A small image classifier, trained from scratch.
Training: muon at rate 0.006, 40000 steps, batches of 128, held-out accuracy 99%.
Data: trained on coloured fractals of 300 iterated function systems on busy backdrops, 48750 training examples, 105.0 epochs.
Rows from block 4, named by matrix and row number. Rows with one number belong to one channel. Each number is 128 + 24 x the weight over its row's rms, rounded and kept within 0 to 255. All counts start at 0. After the name is the row's rms in percent of the matrix's.
# convs0: first 3x3 conv (model.blocks.4.convs.0.weight, 112x112x3x3), inputs 13-25, a 3x3 kernel for each
# convs1: second 3x3 conv (model.blocks.4.convs.1.weight, 112x112x3x3, transposed), outputs 13-25, a 3x3 kernel for each
convs0.40 094 [151 112  99 151 142 127 132 157 146 149 137 204 160 116 184 155 144 163 112 112 112 143 120 120 175 151 164  97  98  82 117 125  92 119 134 116 159 105  89 132 122 128 113 143 169 124 146 149 145 140 146 138 144 135  88 114 137 108 117 115 160 101  99  68 111 125  97 119 132  95 125 126 121 127 103 120 116  95 121 118  71 103 114 127 123 127 133  89 128 137 178 169 163 166 152 163 170 149 171 166 174 173 125 101 136 119 113 133 134 127 126 125 128 131 105 126 125]
convs0.41 108 [114 129 127 118 119 110 103  99 109 102 102  82 129 146 111 107 136 119  93 102  69  82  63  48 122  93 103 111 110 104  95  99  88 101 109 101 127 109  67 126  96  83 149 122 103 107 110 100 118 135 105 148 150 134  97  86 115 135 145 154 124 174 162  69  85 125  98 117 123  93 126 130 116 112 123 132 115 127 145 143 140 109 128 125  99 129 142 105 142 143 140 129 121 146 129 126 126 114 109 165 133 140 153 100 138 140 121 145 101 109 114  99 105 110 118 121 102]
convs0.42 095 [ 92 123 157 104 132 180 113 123 176 110  86  76 130 114  97 133 133 111 113 105 144 115 102 138 106 120 131  78 117  92 156 184 138 121 172 130 121 135 138 146 159 144 101 151 144 105 108  98 133 119  95 124 118 110 105 136 120 134 144 160 127 160 185  94 115 144  82  95 119 147 127 118 151 132  91 225 213 133 159 173  77 107 134 145 124 125 126 113 112  99 131 157 113 139 175 156 129 127 106 144 158 165 128 139 145 144 155 137 126 146 139 143 139 140 112 101 117]
convs0.43 092 [144 118 102 181 140 124 136 132 135 120  96 108  94 104 118 109  93 104 116 151 121 127 117  88 116 121 112 141 149 111 116 125 133  80  76 107 145 129 110 116 100 112 112 141 162 124 116  98 124 120  89 106 107 100 153 110 103 134 115 102 157 123 116  92 136 125 118 150 142 102 154 123 182 189 137 150 143 107 112  80 102 148 158 148 138 119 104 116 110  92 135 116 120 146 113 114 128 113  91 148 117 207 113 131 160 113 136 183 117 111 102 142 128 118 131 135 141]
convs0.44 110 [ 97 132 162 105 117 144 154 118 124 134 138 131 116 110 102 119 100 107  81 172 202 117 158 163 117 114 121 155 115 102 149 121 110 124 132 135 142 172 181 140 160 155 122 125 102 130 124 131 138 107 114 138 121 126 159 176 124 136 140 112  87 102 140 120 100  63 177 153 106 201 178 140 130 111 147 114 135 172  85 114 149 137 132 143 166 139 108 151 137  88  95 136 157  69 129 168  97 131 161 127 125 104 151 122 129 157 133 144 125 122 123 140 138 129 144 133 121]
convs0.45 094 [132 154 148 127 142 158 104 126 155 109 141  92 115 163 141 157 128 121  71 151 147  98 200 166 137 166 107 132 150 123 127 154 125  99 120 103  98 119 132  98 121 187 138 175 206 146 151 131 130 122 124 120  96 102 176 151 109 149 130  95 123 123  93 160 142 125 150 142 113  97 131 128 159 164 140 151 176 167  73  88  96 123 129 136 113 133 140 114 130 126 161 140  90 167 124  86 166 119  89 166 105 101 158 134 149 181 184 168 127 125 125 130 129 143 138 151 141]
convs0.46 091 [ 52 116 122  72 114 122 131 148 157 101 109  87 107 140 133 107 150 156 109 109  86 110  99  92 104 135 110 128 114 120 150 153 151 141 143 152 101 115 129 112 130 127 132 155 162 108 100 107 156 129 107 157 155 129 148 155 122 118 122  92 114  84  69 136 162 166 151 155 157 159 150 160 106 127 119 137 147 118 139 143 115 124 118 103 105 121 125 108 122 116  65  65 102 114 117 136 129 128 149 128 126 136 112 126 128  90 103 149 124 108 133 125 133 144 164 180 181]
convs0.47 091 [ 79 121 130  87 160 158  83 150 150  93 126 126  96 144 115 120 155 106 110 120 103 102 110 105  94  79  80 119 173 139 140 141 106 129 105  70 103 116 142 124 132 105 161 142 121 161 163 145 135 132 133 104 110 130 109 101  81 108 141 128  76 139 155  72 103 116 141 160 178 171 201 212 151 130  97 175  93  97 155  64  69 138 128 137 131 121 109 116 106  94  94 117 126 100 132 109 102 130 126 112 111 145  92 108 109 120 136 116 151 160 160 146 160 155 134 161 153]
convs0.48 102 [116 132  90 119 111  86 113 104 101 153 155 107  84 114  99  58  75  17  73 100 164  89 108 126  84 115 117 112  99 117 117 105 123 158 148 160 101 111 176 110  97 158 100  97 116 135 119 132 129 124 124 126 125 120 115 123  86 115 125 125 107 121 106  96  92 116  97  98 105 105 125 127 122  86 118 128 130 145 167 199 188 112 109 158  97 116 169 125 157 174 151 150 122 126 110  98 105 110  99 180 134 149 163 172 165 146 128 123 144 147 146 128 140 135 107 124 116]
convs0.49 096 [173 158  92 167 136  94 116 111  73  82  90 115 157 141 133 177 163 110 177 143  94 161 131  95 129 130 114 124 127  79 148 162 126 136 139 136 105  94 128 142 149 176 176 176 212 117 100 105 121 129 104 127 135  98 161 132 124 124 137 118 159 154 121 112 131 112  88 121 119  77 109 115 120 126 123 105 140 166  60  84 172 118 111  95 142 139 142 175 173 185 106 121 128 150 127 137 140 104 102 149 137 136 153 170 156 108 139 158 147 124 115 149 117 103 131  98  92]
convs0.50 100 [ 92 119 123 122 110 103 110 111 118  90  94  82 100 123 130 141 160 129  99 113 113  98  82  98 140 161 158 117 114 124 119 124 147 136 145 147 131 108  89 109  75  74 119 137 162 110 132 150 136 134 125 135 135 128  96 135 148 134 146 145 125 113 148 129 102 111 127 103 110 153 145 135 125 134 141 125 133 138 105 141 148 115 139 146 110 123 123 105 115 142 112 125  93 103 122 102 116 142 115 113 124  63 154 149  79 132 115  85 124 111 102 128 130 127 140 126 108]
convs0.51 100 [126  95 115 146 115 122 137 121 117 188 135 181 165 105 137 163 129 143 118 113 108 141 148 129 119 147 137 105 128 127 111 120 122 113 124 126 142 126  80 139 137  92 102 108  59  80  98 117 102 123 121 112 104  85  83 104 122  88 116 150 106 120 133  94 120 115 116 129 125 104  96  89 139 153 128 158 167 142 146 153 138 158 126 112 140 120 114 125 127 109 161 170 191 143 113 151 164 145 169 107 135 134 110 170 171 118 147 131 127 118 112 130 139 123 121 125 122]
convs0.52 101 [120 115 122 116 148 156  82 134 154 135  85  77 148 138 144 110 141 171  99  76  89 122 138 155 107 159 195 111 115 129 123 132 127 112 117 127 126 121 108  96  90 105 103 114 156 118 105  87 122 106 107 125 118 136 127 160 194 138 150 134 122 106 109 120 146 135 152 158 154 204 191 152 164 139 113 161 138 119 120 119 113 120 125 114 132 118  91 133 123 102 105  99  92 105 130 116 118 137 148  96 104  99 126 140  84 153 166 168 125 125 140 114 108 128 102 120 131]
convs0.53 095 [112 114 123  95 119 125  96 102 121  86 122 174 130 155 145 105 113  96  96  79  97 122 113 109 105 109 124 119 109 122 138 112 137 122 117 131 109 125 153 116 139 170 139 136 162 111 130 154 120 133 124 124 133 119 139 123 119 111  97 129 109 125 137 135 109  95 120 104 115 161 159 148 120 146 168 105 119 160  86 100 156 130 137 130 144 142 124 145 146 124 123 160 149 116 120 121 118 116 105 232 185 167 174 110 151 170 137 170  83  84  93  97 100  98  83 114 137]
convs0.54 092 [132 158 156 126 108 108 121 107  97  91 149 128  88 112 135  65  85 124 111 117 136  95 139 153  94 145 161 152 125 113 124 119 116 140 126 119 118 145 163 115 111 129 122 150 133 104 125 108  81 112 124  77  89 133 113 106 151 130 137 140 163 166 140 180 133 144 147  92 122 190 118 115 112  96 122 136 145 133 130 159 128 138 116 161 136  93 149 141 125 155 132 155 162 108 135 144  86 122 122 118 117  98 119 151 127 149 186 170 109 124 122 108 126 128  95 109 109]
convs0.55 090 [133 138 129 158 146 103 149 116 102  90  87  71 108 129 109 122 150 124 156 133 133 140 114 100 155 128  84  48 129 134  77 167 148  94 158 134 168 138 102 117 114 100 116 115 127 128 102 110 121 114 111 170 128 105 149 149 124 121 152 125 106 140 119 126  99 109 125  87 114 117 105 146 118 186 118 104 172  96 105 140  74 118 155 132 145 150 116 144 140 120  85 121 122  70 105 137  99 106 125 117 148 176 144 165 230 163 150 195 119 116 117 124 133 129 115 128 124]
convs0.56 104 [170 194 156 137 134 109 103  89  90 125 145 132 154 180 124 164 172 108 102 123 135 131 111 128 154 148 113 138 144  94 115 130  82  87 105  73 135 133 131 119 112  82 117 125 127 131 138  98 149 138  92 110 104  87 171 121  80 160 152  95 153 195 138 169 141 121 113 108 125 151 133 155 183 134  91 195 154 104 139 122  66 169 178 106 121 150  85 128 142 103 124 174 106 162 197 128 146 141 105 150 130 145 131 194 151 101 183 184 146 148 120 141 139 114 127 121 111]
convs0.57 096 [144 167 116 155 150  94 111 123 112 106 101 123 114 103 122 159 145 126 139 124 120 168 142 144 148 141 134 125 129 126 130 122 115 142 132 120 131 140 127 125 100  92 122 107 122 137 135 127 128 130 124 144 131 118 113  86  99 140 101  81 153 162 161  64  95 132  56  95 154  96 111 126 116 133 117 112 117 123 117 112 102 134 106  98 145 106 106 166 141 112 148 140 137 136 121 130 137 136 138 192 151 138 164 161 157 141 125 111 136 130 124 146 146 145 136 136 126]
convs0.58 103 [117 116 143 103 106 127 106 108 102 107 109 144 166 156 135 134 139 134 133 143 142 150 148 123 135 134 133 124 113 110 122 127 118 120 122 116 113  82  99 122 126 134 106 106 108 141 124 127 185 146 158 150 144 158 129 161 154 115 109 121 108 101  90 178 152 147 110 106 121  92 104 103 124  96  90 126 124 121 116 111 103 188 130  84 159 130  91 138 124 106 136 122 109 175 170 138 154 148 122 137 100 126 134 117 148 111  84 110 146 150 147 157 144 129 148 135 113]
convs0.59 114 [102 110 153 124 147 180 125 157 161  90 112  92 111 191 171 113 214 157 117 101 108 138 137 121 104 103  97 109  97 104 123 115 105 124 136 130 168 131 149 129  78 121 135 106 140 107 118 105 111 136 117 108 103  93 157 149 142 199 170 130 169 199 180 133 116 120 131 118 126 160 131 128 117 162 156 116 113 110 123  77  75 133 110 135 122  95 104 111 114 111 134 140 150 149 143 158 172 182 181 137  97  80 115  61  86 109  80  74 131 139 151 134 135 151 116 125 118]
convs0.60 104 [ 94  91 122  90  88  91 123 116 109 106 148 165 144 183 239  91 114 168 108 135 119 109 152 147 117 158 162 100  71  86 155 105 110 139  90  93 108 125 116 140 138 125 164 167 171 147 153 114 130 182 141 111 180 149  79 104  95  98 118 132  78  68  86 143 165 155 122 152 143  79 130 137 121 134 153 132 107 151 168 146 177 109 135  99 107 129 102 133 154 130 140 144 130 115 141 142 118 150 141 126  93 114 153 148 119 108 117 114 126 114 112 127 112 109 137 130 136]
convs0.61 089 [ 78 100  99 144 135 129 149 147 129 118  97  73 121 118 122 140 150 125 123 170 164 112 127 133 171 157 144 136 129 140 114 113 117  80  86  97 130 130 115 107 134 135 128 132 161 123 138 111 144 139 127 128 135 121  92 106 152 107 139 157 121 153 154 167 136 124 187 117  92 205 150 119 149 151 109 124 117  83 234 208 129 117 110 142 101  94 131 109  99 130 162 145 129 146 112 105 117 106  91 131 105 131 124 121 112 164 152 130 127 145 142 156 145 132 142 144 131]
convs0.62 099 [141 109  96 154 137 132 127 130 125 146 130 116 114 142 135  64 108  94 149 124 108 131 135 141 130 137 151 113 101 118 102 108 126 122 126 131 141  97  41 140 121  94 147 118 118 148 159 143 148 137 126 110 110 103 123 127  71 111 119 105 117 137 159 163  85  93 181 134 140 175 156 154 113 106  90 136 104 107 189 151 168 128 108 108 108 110 127 107 112 127 133 122 129 123 137 137  86 116 116 142 139 101 130 141 100 126 147 136 138 129 124 153 138 134 130 122 137]
convs0.63 098 [145 140  91 130 134 116 155 139 129 164 197 139 152 188 135 102 118 102  97 118 102 111 124 116  90  95 138  92 100  82 127 132 118 131 135 118 110 105 136 125 108 130 150 140 149 153 130  88 146 159 132 100 125 116 139 158 131 180 176 150 173 148 137 135 144  88 138 142 109 116 119  97 126 142 123  89 117 117  88 100 118  82  79  80 112 105  91 114 118 101 104 110 140 143 152 133 173 189 131 137  89  69  79  90  91  93  81 104 142 140 118 122 121 117 150 144 125]
convs0.64 094 [166 154 154 139 152 152 116 134 129 154 167 120 170 182 169 151 139 146 192 157 119 207 168 122 169 143 136  87  94 106 102 104 121 121 104 119 107  78  80 125  96 142 143 138 171 129 111 122 111 120 132 120 122 128 187 167 128 119 111 142  96 118 160 155 136 141 125 104 145 133 152 157 169 134 172 174 137 161 179 146 193 131 121 142 113  99 132 143 120 138 145 140 127 133 138 156 122 115 118 147 179 176 138 168 166 131 127 161 107 130 148 131 129 124 137 118 105]
convs0.65 100 [122 111  97 136 122  90 129 155 131 143 141 114 149 133 140 142 118 111 121 170 120 172 177 111 159 120  61 116 129 128  91 108 118 110 121 126 142 115 173 144 108 163 124 124 179 123 109 134 153 106 107 129 112  95 136 184 144 128 147 143 124 130  98 105 115 107 144 120  94 193 131 117  58  76 127 137  94 149 159  92 200 101 116  93 102 123  99 102 131 114 131 104  50 147 130  82 134 116  94 132 119 122 122 123 150 152 148 197 129 129 117 127 151 157 122 140 152]
convs0.66 096 [185 158 186 164 112 143 157 130 117 145 101  87 138 105 105 106 110 140 134 121 108 112 101  91 139  81  82 137 139 133 119 125 121 129 137 121  98  79 144  96 119 137 119 110 115 142 123 110 152 140 147 163 122 132  73  39  42 114 102 117 106 100 135 193 167 146 110 129 110 120 141 112 110  98 127 116  90 105 145 130 127 122 114 109 142 143 130 160 169 179  91 122 151  97 115 121  82  84  87 103 100 110  58  86 131  82 154 138 160 148 152 162 148 161 149 169 157]
convs0.67 097 [152 113 137 167 134 126 161 117 102 159 152 179 129 111 150 113 122 157 141 166 121 125 146 113 104 122 109  90 118 104 120 132 120 132 121 119 147 109 111 130 107 114 144 129 140 131 124 110 138 124 122 150 137 110 161 125 111 132 160 119 163 178 170 110 128 137 114 108 108 163 151 149 152 126 124 150 106 110 130 125 137 133  97  77 138 130 108 134 164 158 159 137 129 159 111 110 203 181 150 103 153 121 130 217 193 111 139 144 124 117 115 110 129 123 118 143 148]
convs0.68 113 [101 117 130  73 131 144 113 160 166 109 147 102 160 145 137 108  88 137  94 129 194  93 149 169 129 158 133 112 103 101 127 110 114 127 109 116  92  94 121 130 128 109 149 130  79 161 157 142 124 109 118 107 109 121  92 200 122 116 201 124 105 166 100 153 102 114 126 115 107 105 127 126 169 136 122 147 108 117 128  80 117 114 164 117 111 160 122 125 161 110 131 109 130 133 109 133 138 100 130 162 133 111 151 146 122 148 123 118 129 117 101 132 139 115 138 136 128]
convs1.40 108 [ 76 113 173 104 122 149 112 133 174 120 129 145  82 111 128  94  87 103 150 134 135 102  91 109 118  98 105 124 135 148 122 132 141 103 109 121 108 127 126 163 170 124 179 178 114 188 139 115 193 143 142 186 165 174 168 151 169 180 157 144 172 153 125 164 137 140 150 135 135 164 150 151 122 110  92 117 123 119 113 143 144 107 117 177 111 132 184 140 143 178 152 147 149 138 102 121 169 138 136 130 147 126 154 153 155 135 137 142 165 115 113 140 124 138 169 161 160]
convs1.41 113 [145 148 157 117 106 107 113  82  96 112  94 124 122  71 129 151  96 142 169 140 116 125 116 110 107 110  86 121 125 135 113 145 130  94 128 144 132 104  87 100  84  78 108  96  80 142 108 133 123 117 135 125 120 122 154 129  97 148 140  89 182 173 106  94 107 124  97  95 115  91 103  91 140 135 133 129 126 109 132  97 103 162 175 130 152 164 113 107 124  88 124 109 127 121 117 142 102 125 158 100 126 116 107 129 119 112 117 124 117 119 108 101 118 114  74 112 120]
convs1.42 085 [133 128 131 129 123 123 111 115  98  77 138 110  91 152 144  79 111  99 115  98 106 129 117 135 140 115 132  76  77  71 201 201 174 122 149 113 118 113 104 140 134 107 130 131 129 128 128 110 181 136 135 157 139 112  97 118 121 126 192 185 138 172 141 151 173 171 115 145 175 120 116 142  64  71  60 149 150 142  93  87  73 116 106 116 125 164 169 123 123 131 126 125 131 121 119 103 135 101  96 133 128 122 156 136 126 152 122 116 199 202 182 201 148 132 191 151 153]
convs1.43 064 [120 105 109 100 110 127 106 104 125 103 131 119 105 127 115 135 157 160 118 137 158 128 114 162 101  97 147 170 164 165 128 109 123 197 183 174 134 137 102  96 108  96 135 125  99  98 104 118 120 130 155 155 159 164 154 118 135 159 103  96 170 172 146 131  99 103 130 104 126 152 145 154 157 169 173  95  96  91 130 154 157 127 149 110 112 134 128 133 171 152 159 144 158 150 123 140 158 171 166 125 103  82  98 130 109  89 146 133 190 172 182 160 155 136 127 162 156]
convs1.44 121 [167 170 137 114 140 131 102  98 113 110 129 143  82 102 122  73  64  88 122 103 120 133 117 121 119  99 125 146 149 130 133 138 132 142 163 157  97 131 175 125 153 197 108 120 149 107 123 144 112 150 176 113 144 135 165 153 139 135 134 129 137 144 144 144 123  70 145 138 112 132 122 119 133 126 143 101 113 130 119  99  99 120 129 115  98 121 126 116 133 163 105 103  90 127 120 113 148 145 119 117 137 137  88 136 136  54  95 123 129 158 175 117 109 139 102 114 126]
convs1.45 086 [185 175 141 139 137 135 124 105 103 128 149 108 135 132 100 143 156 162 167 143 127 157 135 156 113 109 146 110 124  95 118 122  88 151 169 140  78 106 150  47  92 136  88 108 123 119 100 104 147 146 145 139 138 138 137 142 129 170 172 129 166 173 112 120 109 133 138 136 166 147 127 124  88 109 136  94 120 133  94 126 131  71 107 146 111 141 167 147 155 137 128  98  93 130 113  86 154 126 131 104 126 102 118 163 124 138 157 128  98 102  74 111 127  94 131 156 128]
convs1.46 075 [156 156 156 133 121 113 110 112 111  85  81  63 115 117 104 125 118 115 114 111 104 104  94  98 107  90 100 106 133 110 114 152 132 100 126 113 145 143 121 138 120 104 108 106  96 138 123 108 124  94 101 128 109 103 139 123 114 154 145 127 149 114 102 147 156 149 107 146 158 104 138 145 157 111  90 148 128 114 141 142 112 118 114 121 142 136 124 142 119 107 101 127 130  94 120 132  80 119 128 105 154 168 131 153 144 132 114 102 145 149 143 141 148 151 136 126 139]
convs1.47 084 [141 111 104 101 115 131  80  89 124  87 154 189  99 140 159 128 122 117 126 120 113 100  95 111 143 101  90  86 129 105 100 134 104 139 164 155 169 139 113 145 118 107 135 100  93 151 116 122 119 110 122 113 111 109 150 117 119 185 155 135 209 155 139 145 158 126 115 146 108  87  97  95 142 129 118 110 113 117 143 160 168 147 134 114 160 134 112 170 168 147 130 120 130 105 107 105  90 107 121  94 108 121 106 107 119 110  98 102 125 146 155 121 111 125 133 119 142]
convs1.48 113 [104 112 145 100 122 139 111 123 132 135 143 153 122 135 135  79  66  84 140 131 136 146 118 122 111 100 115 138 152 119 112 125  85 152 178 144 116 130 111 180 166 116 199 208 137 113 108 103  96 117 100  89  98  91 174 132 118 174 115 104 171 128 114 146 144 118 134 145 135 127 144 142 101 110 101 110 111 130 112 121 128 146 146  97 157 145  92 157 129 108 161 155 132 149 135 113 110 117  89 113 107  87 135 134 111 130 138 116 145 150 135 120 136 144 118 112 133]
convs1.49 093 [122 126 128 119 110 135 115  94 120 106  94 119 111  94 125 133 169 194 143 151 149 150 156 120 164 165 140 117 119 158 157 154 187  92  91 117  95 143 161 126 166 173 117 172 169 131 151 142 156 158 138 137 127 118 158 152 128 167 202 160 127 134 111 154 136 158 160 147 164 137 118 140 114 128  97 143 180 160 139 154 129  98 192 145 107 189 141 101 152 111 123  94  81 153 128 114 159 151 122 144 152 151 139 153 141 132 147 143 132 128 137 143 130 148 132 120 139]
convs1.50 109 [137 129 129 117 114 114 125 128 101 136  90  96 120  94 131 114 139 168 119 119 113 153 140  91 134 120 100 156 152 149 119 101 119 133 106 120 106 106 131 120 117 148 104  96 100 128 131 117 119 121 124 117 126 113 142 150 134 145 150 118 142 148 113 102 122 129 112 122 107  99  84 104 109 104  93 114 100  89 118 114 108 127 131 102 121 154 123 155 152 115 108 119 127 148 135 107 164 134  98 149 145 153 128 118 112  94  79  95 125 153 145 117 113 113 119 128 140]
convs1.51 116 [100 106 148 110  95 138 140 112 146 101 111 113 118 120  96 115 119  97 105 108 133  93 115 127 101 110 143 127 135 150 145 124 119 131 131 129 153 117 120 118  90 107  95  68 102 130  99 115 149 108 107 162 119 105 164 110 135 117  83 123 100 110 118  99 105 137  88  79 114  86  67 113 126 115 112 131 109 113 142 129 129 140 119 136 167 126 126 126 119 128 121 126 159 124 115 153 122 107 128 170 167 169 173 166 145 173 166 155 156 144 151  98 117 145  92 123 160]
convs1.52 102 [138 114  92 120 115 113 137 122 112  95  93 120 145 127 143 145 174 193 156 140 104 146 136 136 139 130 117  92  96 112 109 114 123 139 119 116 157 159 126 158 157 116 105  98  88 121 146 137 130 133 132 126 122 140 158 119 137 160 147 136 141 146 166 134 141 118  97 113 115  89 104 126 121 107 123 106  83  95  99  95 103 146 153 152 126 123 112 108 134 134  95 133 163 112 135 160 122 141 160 155 131 138 135 115 118 125 111 125 135 118 130 138 107  97 158 136 125]
convs1.53 084 [179 159 179 140 127 144 117 129 134 114 108 125 119 121 149 111 133 175 112 116 147 116 135 143 128 147 138 159 152 145 175 148 140 145 131 109 145 139 141 141 122 123 117 111 120 118 131 136 125 136 136 101  90 101 142 112  95 158 119  83 168 149 108 131 141 132  88  87  92 113 106  98 109 127 127 132 122 141 117 121 128 121 135 110 139 127 128 102 104 126 185 189 196 141 151 175 130 140 153  99  99  89 119 118 103 122 141 107 143 135 141 130 119 129 144 120 122]
convs1.54 086 [122 106 145 102  94 126 104  90 109 101 100 119 106  91 133 126 123 168 112 126 186 120 106 138 130 111 120 149 183 115 152 189 120 143 188 123 118 121 102 113 154 144 113 146 148 127 141 148 133 137 154 129 133 148 151 136 139 167 172 163 170 192 164 152 140 110 136 153 126 136 151 129 189 164 147 157 155 173 128 138 171 188 151 133 196 172 150 167 171 136 141 124 108 123 122 112 114 112 108 148 158 138 157 154 131 179 173 147 151 153 154 141 150 153 148 155 149]
convs1.55 070 [115 154 171 117 135 154 123 109 144 148 145 139 136 137 112 135 146 107 153 166 152 195 182 146 162 138 109 117 153 165  75 144 163  71 152 163 137 118 119 125 126 153  93 120 161  93 113 113 102 124 133 110 133 151 120 142 129 133 166 130 129 156 139 134 146 139 136 132 139 159 154 182 126 141  88 120 162  96 101 137  64  91 117  80 102 120  74 128 140 101 151 164 145 146 164 152 124 127 132 164 144 107 156 130  89 130 125 101  86 116 107 100 114  97 127 135 120]
convs1.56 108 [122 134 142 150 150 122 124 132  87 175 171 139 145 134 131 140 142 148 102 133 134 114 122 141 145 131 138 113 104 183 118 114 176 159 142 222 116 146 122 131 158 127 120 134 107 127 127 150 128 110 121 141 120 129 142 116 108 136 149 136 115 111 122 113 134 123 122 158 142 108 138 110 110 133 163 121 147 166 121 134 155 131 171  96 145 133  81 128 102  66 116 109 127  91  99 103 120 115 140 128 131 140 139 149 163 143 148 157 136 113 146 139 102 134 141 131 156]
convs1.57 095 [138 116 107 166 152 157 187 170 173 123 140 114 122 155 139 125 134 132 127 107 135 133 119 116 140 140 126 165 150 163 142 130 159 121 132 172 123 110 102 111 124 109  74 101  92 160 158 154 136 111 106 150 128 111  91 113 162 101 123 151 111 128 141 104 109  97  93  91  76 125 117  98 110 135 133 108 137 144 118 158 137 138 104 106 119 110  94  97 118 120 120  97 118 151 122 125 125 120 130 104 112 116 113  89 103 128 127 134 124 117 133 139 152 129 127 145 138]
convs1.58 116 [ 95  87 127  98 100 123 131 144 160 172 156 181 132 116 142 131 104 146 147 148 118 130 131 107 148 121  66  86 117  96 112 120 130 125 101 103 133 137 141 119 134 145  94 100 128 153 165 127 135 148 134 111 129 123 109 131 123 128 141 112  99 142 127 148 135 126 154 154 120 127 126 121 131 144 152 109 136 120 131 144 128 139 136 131  99 125 140  86 125 159 122 129 142 124 131 139 144 123 138 138 136 122 129 117 102 129 108 115 110 115 114  94 106 110  95 113 124]
convs1.59 128 [148 178 156 160 152  85 126 131 100 167 146 125 151 139 136 151 136 117 131 153 138 161 157 137 187 167 119  96 108 119 100 111 133  95 106 123  73 129 126  76 125 110  86 102 104 105 104 159  85  98 155 106 125 155 169 175 177 170 199 182 123 117 133 138 121 117 178 164 105 143 136 101 126 142  96 140 129  99 105 105  81 136 136 133 111 108 108 148 128 114  93 106  64 119 132 109  97 103 135 112  93 142 122 119 152 167 139 160 116 144 122 132 130 113 135 151 148]
convs1.60 101 [155 163 184 147 159 178 138 152 175 147 126 130 109  92 135  80  88 114 132 171 152 157 190 156 143 181 151  84  87 117 183 181 236  85  97 160 113 115 152 136 141 200 104 103 157 126 163 166 168 176 172 117 126 134 106  97  98 120 109 115 135 129  82 127 139 149 141 171 148 110 130 131 145 108 130 206 139 186 157 119 137  69  93 110  76 102 133 105 134 135 165 136 120 139 143 149 115 130 134  94 112 124 121 143 151 103 129 145 120 119 110 141 141 130 148 112 113]
convs1.61 071 [153 156 156 120 141 132  96 106  86 152 154 175 117 102 137 124 108 126 118 146 135 119 126 137 137 103 123 132 120  98 179 181 148  91 110  94 128 113  90 151 147 120 129 134  96  97 112 135 148 136 127 131 114 100 172 140 118 132  94 101 152 131 135 121 141 129 136 133 109 137 104  77 108 151 159 101 134 152 101 130 173 178 170 128 126 126  84 148 149 117  86  99  71 123 124 101 116 111  90 142 138 126 125 143 137 144 146 134 158 163 153 150 150 157 128 149 162]
convs1.62 109 [ 98 115 105 120 140 115  97 115 110 120  98 114 121  94 118 104  62  87 106  91 126  88  93 118  87 121 127  96  88 120 101 113 151 102 107 171 125 170 173 149 168 163 124 138 131 114 121 140 127 125 137 139 116 117 116 112  99 155 150 148 126 120 132 102  92 122 110  98 103 109 109 102  68 111 110  79 127 130  91 123 138 121  99 129  99 113 123  99 138 124 136 113 123 110 104 119 136 120 127 114 106 124 115 120 129 103  98 133  99 105 116 127 105 119 107 105 134]
convs1.63 108 [145 122 152 145 129 143 144 119 110 150 157 162 144 133 128 125 125 107 118 132 114 110  99 107 137 149 128 108 106  93 125 131 142 141 130 139 121 154 123 110 134 119 110  98 114 166 163 154 168 177 160 134 151 152 114 147 100 111 175 130 112 166 129 130 127 140 153 151 137 173 192 150  85  98 112  95 115 124  97 126 125 145 133 163 126 106 145 123 116 140 137  97  69 119  99 101 117 114 117 150 170 156 148 131 148 149 137 132 127 149 140  99 114 114 135 114  90]
convs1.64 089 [122 123 115 120 135 155 103 106 143 182 164 157 177 152 150 178 164 155 125 128 100 156 148 129 177 156 144 132 161 113 141 157 126 119 137 101 106 115 102 118 115  79 139 124  83 132 130 126 110 108 118 117 110 126 123 142 150 105 128 146  85 102 119  80 117 125 107 143 148  92 128 144  98 129 135 111 123 127  95 123 114 125 109 108 119 100  77 165 120  84  99 110 133 125 112 105 134 102  67 135 137 119 153 147 131 160 139 142 115  96  70 144 151  90 144 143 126]
convs1.65 098 [137 140 136 132 129 127 108  91 101 146 141 172 111 112 141 133 122 135  96 157 125 101 148 124 104 128 108 112  91 181 112 103 158 139 123 166 136 143 137 117  97 107 111 107  96 121 124 134 117 130 155 123 144 165 133 114 124 135 116 133 117 108 121  80  90  99 113 133 145 139 133 148 118 156  77 129 186 101  88 149  88 128 148  82 164 161  82 125 129  77 125 119 102 133 139 118 136 134 118 147 137 115 125 105  98 117 103 105 163 169 152 143 134 111 146 161 133]
convs1.66 089 [ 58 101 119  70 123 130  60 129 130 124 111 102 125  98 104 124 128 131 114 117 116 106 116 150 102 137 188 124 106 131 137 137 142 135 160 146  71 103 122  96 121 107  95 105  83 128 136 153 153 133 147 156 146 134  89  85  97 125 101 126  96 102 108  89 105 110  86 102  91 104  97  71 120 102 107 131 126 119 131 124 107 168 128 153 177 140 126 167 131 105 103  90  94 116 115 122 111 131 164 104 111 112  81  95 108 127 126 128  96 136 156 111 128 147 109 119 116]
convs1.67 090 [ 80 102 100  92 131 104  90 141 113 124 128 120 126 118 101 126 122 122  96  76  59 128 126  92 155 167 125 109  92 138 118 117 175 110 109 129 100 112 122 103 115 104  71  99  95  94 109 140 106 118 131  97 114 140 156 153 141 158 158 160  95 132 159 118  91  73 141 145 128 157 128 124 131 103  89 130 124 112 127 133 119 137 131 154 126 117 129 105  87 104 116 105 103 125 129 125 107 114 120 182 162 181 136 121 155 140 142 165  93 122 142  83 105 139  77  85 106]
convs1.68 111 [156 139 171 139 137 163 127 133 161 122 127 131 139 126 103 140 114 131 111 114 103 179 187 121 155 236 158 125 126 114 180 143 127 158 127 120 150 172 152 159 201 192 100 179 180 100 152 116 104 134  90  95  88  81  74  77 117 137 143 133 144 166 164 107 114 109 111 118 114 125  86  96 139 135 108 133 151 115 110 144 124 142 108 105 129 125 108 105 131 107 128 113 114 109 116 128 105 114 107 104  81 113 124 100 121 101 120 124 119  91 122 113 101 143 121 122 146]